{
  "model": "spectrogram enhancement model",
  "n_mels": 64,
  "task": "enhancement",
  "activation": "silu",
  "pixel_unshuffle": 2,
  "widths": [48, 96, 192],
  "blocks_per_level": 2,
  "init": "torch_default",
  "optimizer": "ademamix",
  "alpha": 2,
  "steps": 7800,
  "batch_size": 256,
  "epochs": 51.1,
  "lr_schedule": "step",
  "warmup_steps": 150
}
Rows from block 6 of a small spectrogram enhancement model, named by matrix and row number. Rows with one number belong to one channel. Each number is 500 + 25 x the weight over its row's rms, rounded and kept within 0 to 999. All counts start at 0. Numbers have three digits each. After the name is the row's rms in percent of the matrix's.
After each channel's rows are labels from the 100 clips, of 14848, where the channel reaches its highest value: "top examples" is what is common among them. Only what is clearly more common there than usual is listed. The data: simulated sounds of rotating machines with and without faults. In brackets: how many of the 100.
# convs0: first 3x3 conv (model.decb.0.0.convs.0.weight, 96x192x3x3, each kernel summed), inputs 0-95
# convs1: second 3x3 conv (model.decb.0.0.convs.1.weight, 96x96x3x3, transposed, each kernel summed), outputs 0-95

convs0.82 018:541499498508505510498521497732517525504499537660548512502511503514499505503549503508505509502504504521502508509507497512502501523534505504610508498515517509498501496506504506514501506501494540516498515503507514502515540506500500509506516516504504506500506512502499511499509506510505501510
convs1.82 198:500515518483591495487489502500509513502498501500511509465507499507505498482407505499502507500502502500501502496499491504507503497501500495620497486499490498501501501496484501502393402494483506504515500499496501503502501496498497504498499546507502498498499512498498503498498499499527496495
top examples: quiet level (68); muffled (low-pass) (38)

convs0.80 952:551501490506508493491537497656523567496497513593585537504530497509498500502558516511500506498497515557497527499501498508504485556531514503582517494507532494507488486499499510514492512512495590519494540501522526503534543515486500525514510514494517509488504535507486519501520507513503496503
convs1.80 382:502535504496601506494500496499497493509502504496509519453501499507512497489410498500496510503508500500505498501499488500507507500499513498641495468491503502499498499492474501502418488499476494506520499502512506510505507497492500501508501556500503498504502508502500489494500500500555499503
top examples: quiet level (83); muffled (low-pass) (37); conveyor (34)

convs0.43 008:534506500501501525495519500627514523503503580686505507505500499530503487495516505503503511500507507514501505489504501511503498506557508501673519499530523494508500499507513503516500504510499517517502521499507514501517516504498491509497518534507497502497501501501499521499516496510510501513
convs1.43 082:502531504489588503484495502498499510513496498492520490456497506506505492471381494508499506510493504498501507499497486493508506496499511497582493471491499500495496489493455500505373465500478492513524498493515503498504500496493495504501496540511509501502501503496503486491497502504524494510
top examples: thin (high-pass) (40); muffled (low-pass) (31)

convs0.88 033:531500496509500512499524496728515522501497538684526513502506501513495500502544498506502510500505506520500504498500500511498497517531507501609507496520514500498495493505507502514494507501494534518496510498503508502512540509497499506510515516501504505504505505502494511498503502510500500508
convs1.88 220:496508520474591498492491500506502509484496498494512516468506497517507501488444516494505521490517500500505501499495497501514499495502512492655498478502487500508502503500477499502393436495491511498513503499492507502502506495494497504495499536501502502495503501501499502499493501496521499497
top examples: quiet level (67); muffled (low-pass) (32); thin (high-pass) (29)

convs0.68 006:423495506494503488502483502338483481496503410393489497501494498458504492489470497496498488497498495474497492497496502490500508485420496495321487507479486499504502508494495493492505496497505453483495480501496492497477497497505505497498485464499503499506496494503506475502460498491499494489
convs1.68 082:499507512507594504475493495499490476480497510470506539483497493511494508482457504502500517488502493503505505495496485501490482493501501493628496454488498496502497500493461499504376514500502497502507494500515501520497504510495515502510501505452503499504503474503505461506509499499477499507
top examples: muffled (low-pass) (92); electric motor (39)

convs0.30 011:531502499496503506498518500668513540500505543675565533506514497511507495496539510510502514502506510534501519486502501511501500530532505500615516498519529497511499498505511499512498511508499545517492522497516514504512558513498499521511507514501512507505504507505499506502508510511505500508
convs1.30 062:499536496482581502490491498501499523492487503496524503460512496510510501474367504503509511513494506501499506503497485490506510491507544508498500492489514504492496489498457498517376462503479495524509498487513503498495495495491492505502499562517507498499498511503508493491492507503525504506
top examples: quiet level (87); muffled (low-pass) (42); conveyor (36)

convs0.83 193:539503495510508495498530498727516548500501511623581537503520497496502505506563504511502508499503513540497528497510504516497494577519506502544503498512520503507492492510507511508497511505494551507494515497514513502509563518495505514518510489491511506501503506506497510498501513514498499506
convs1.83 073:507507506515574513485513499497508507549516494527498493489503506475501492509408485496475478523496499497485486507505485521509502501504463507561491510500495505505504522496523496497509366512458485495508507516480505491508503518510500489505497564533497496511509512499502503495500494498559506498
top examples: quiet level (84); muffled (low-pass) (40); conveyor (33)

convs0.25 025:524499496499507507497522502690512538501501537698571524504509501506505504500543505510500508500503510532499521500505499515502499539526504503593506498516523502508497494508507504512498507508494540509495517501517517506512547514497502515510511506501511505502505508505498509499508511505505502506
convs1.25 197:494504516465559497484489501503514518498496494508524505461511497508520497486363506497505512503507501499501498500497500501530507499500513499539490504504491496500502505495497498503478367492476506503518505497486504499506499495494495502487500576513501500496500511499499514497494498501556505495
top examples: quiet level (85); muffled (low-pass) (42); conveyor (36)

convs0.81 118:417498502498499481502486500334468472497500411366453487497486501464499498498461497495499491499496496459499490503499498492499502475413497497334488501481487499498502502497493499479501495493502442487499487501491489499477452492501508493498493471497496496498499498498502489502480498492496498496
convs1.81 058:497482521492594490472491505488524521475491502500496549490516491510523506477442511500513514492506497502510511491489487507519493491495492488639481480494481491495496515487490493505396466495496519493514501504509499525512500499495509510508519517477500498497503488500500494503511494506537495495
top examples: muffled (low-pass) (73); piston engine (35)

convs0.51 013:433510502500500539499485499302481436498500531507415467499476497527500483491374484486498490499502502450499484488494501489496498416499498494540507503494471492505500504496508494466501498512499415492496490497482481503510415484497489494477496536503468497495490502497504490497497477492507494496
convs1.51 061:502496545459542480481482503501525500477492503506529513463514491536549505475461508506514533484513506505499512496493510504547492503499508487662491480506495483500499507488484481507497461494505514497536511497501497505493508489494503504493521542476498501497504490500488521503502501502561502494
top examples: compressor (77); speed: slow (69)

convs0.57 006:537506499510506531493523504669516526499500560701499512503508500536498506503529508503502508502513510519494506497503508502508496509544511501629519500526516491508494498500520507516499507508502524523497517502503504502525526506497497514510521533499503505504501510504498520507512494509511503513
convs1.57 055:507512470529609488524516495500460443505497503510464471513476494483445498508561489488487456496494503492488497506506486503449495511510443507601521479491492513491501494507501514483465513515486498482466505506488496485488504478512496493515504445519487503502503491500504489493498492504483502498
top examples: thin (high-pass) (44); air leak (39)

convs0.60 025:482498500491499491489500499626505539491505524669562537510497496477517488492547494521493515494495521548498513482491504516496502505505507490595501495512525480527494496508515480500489510512498564512486510493522506511503573519494488520511508511493521506499504499504499497503492501497502506491
convs1.60 244:498505519471604490478493499498505514501498500496510520460517498507507503482415506500504508485509501501503502499499494503506500499498502497640492468498488497501500502493472498499403445495493504498517496502503502509509498496493500502502503526499502496496499507500498499500500500498526498495
top examples: quiet level (89); muffled (low-pass) (40); conveyor (33)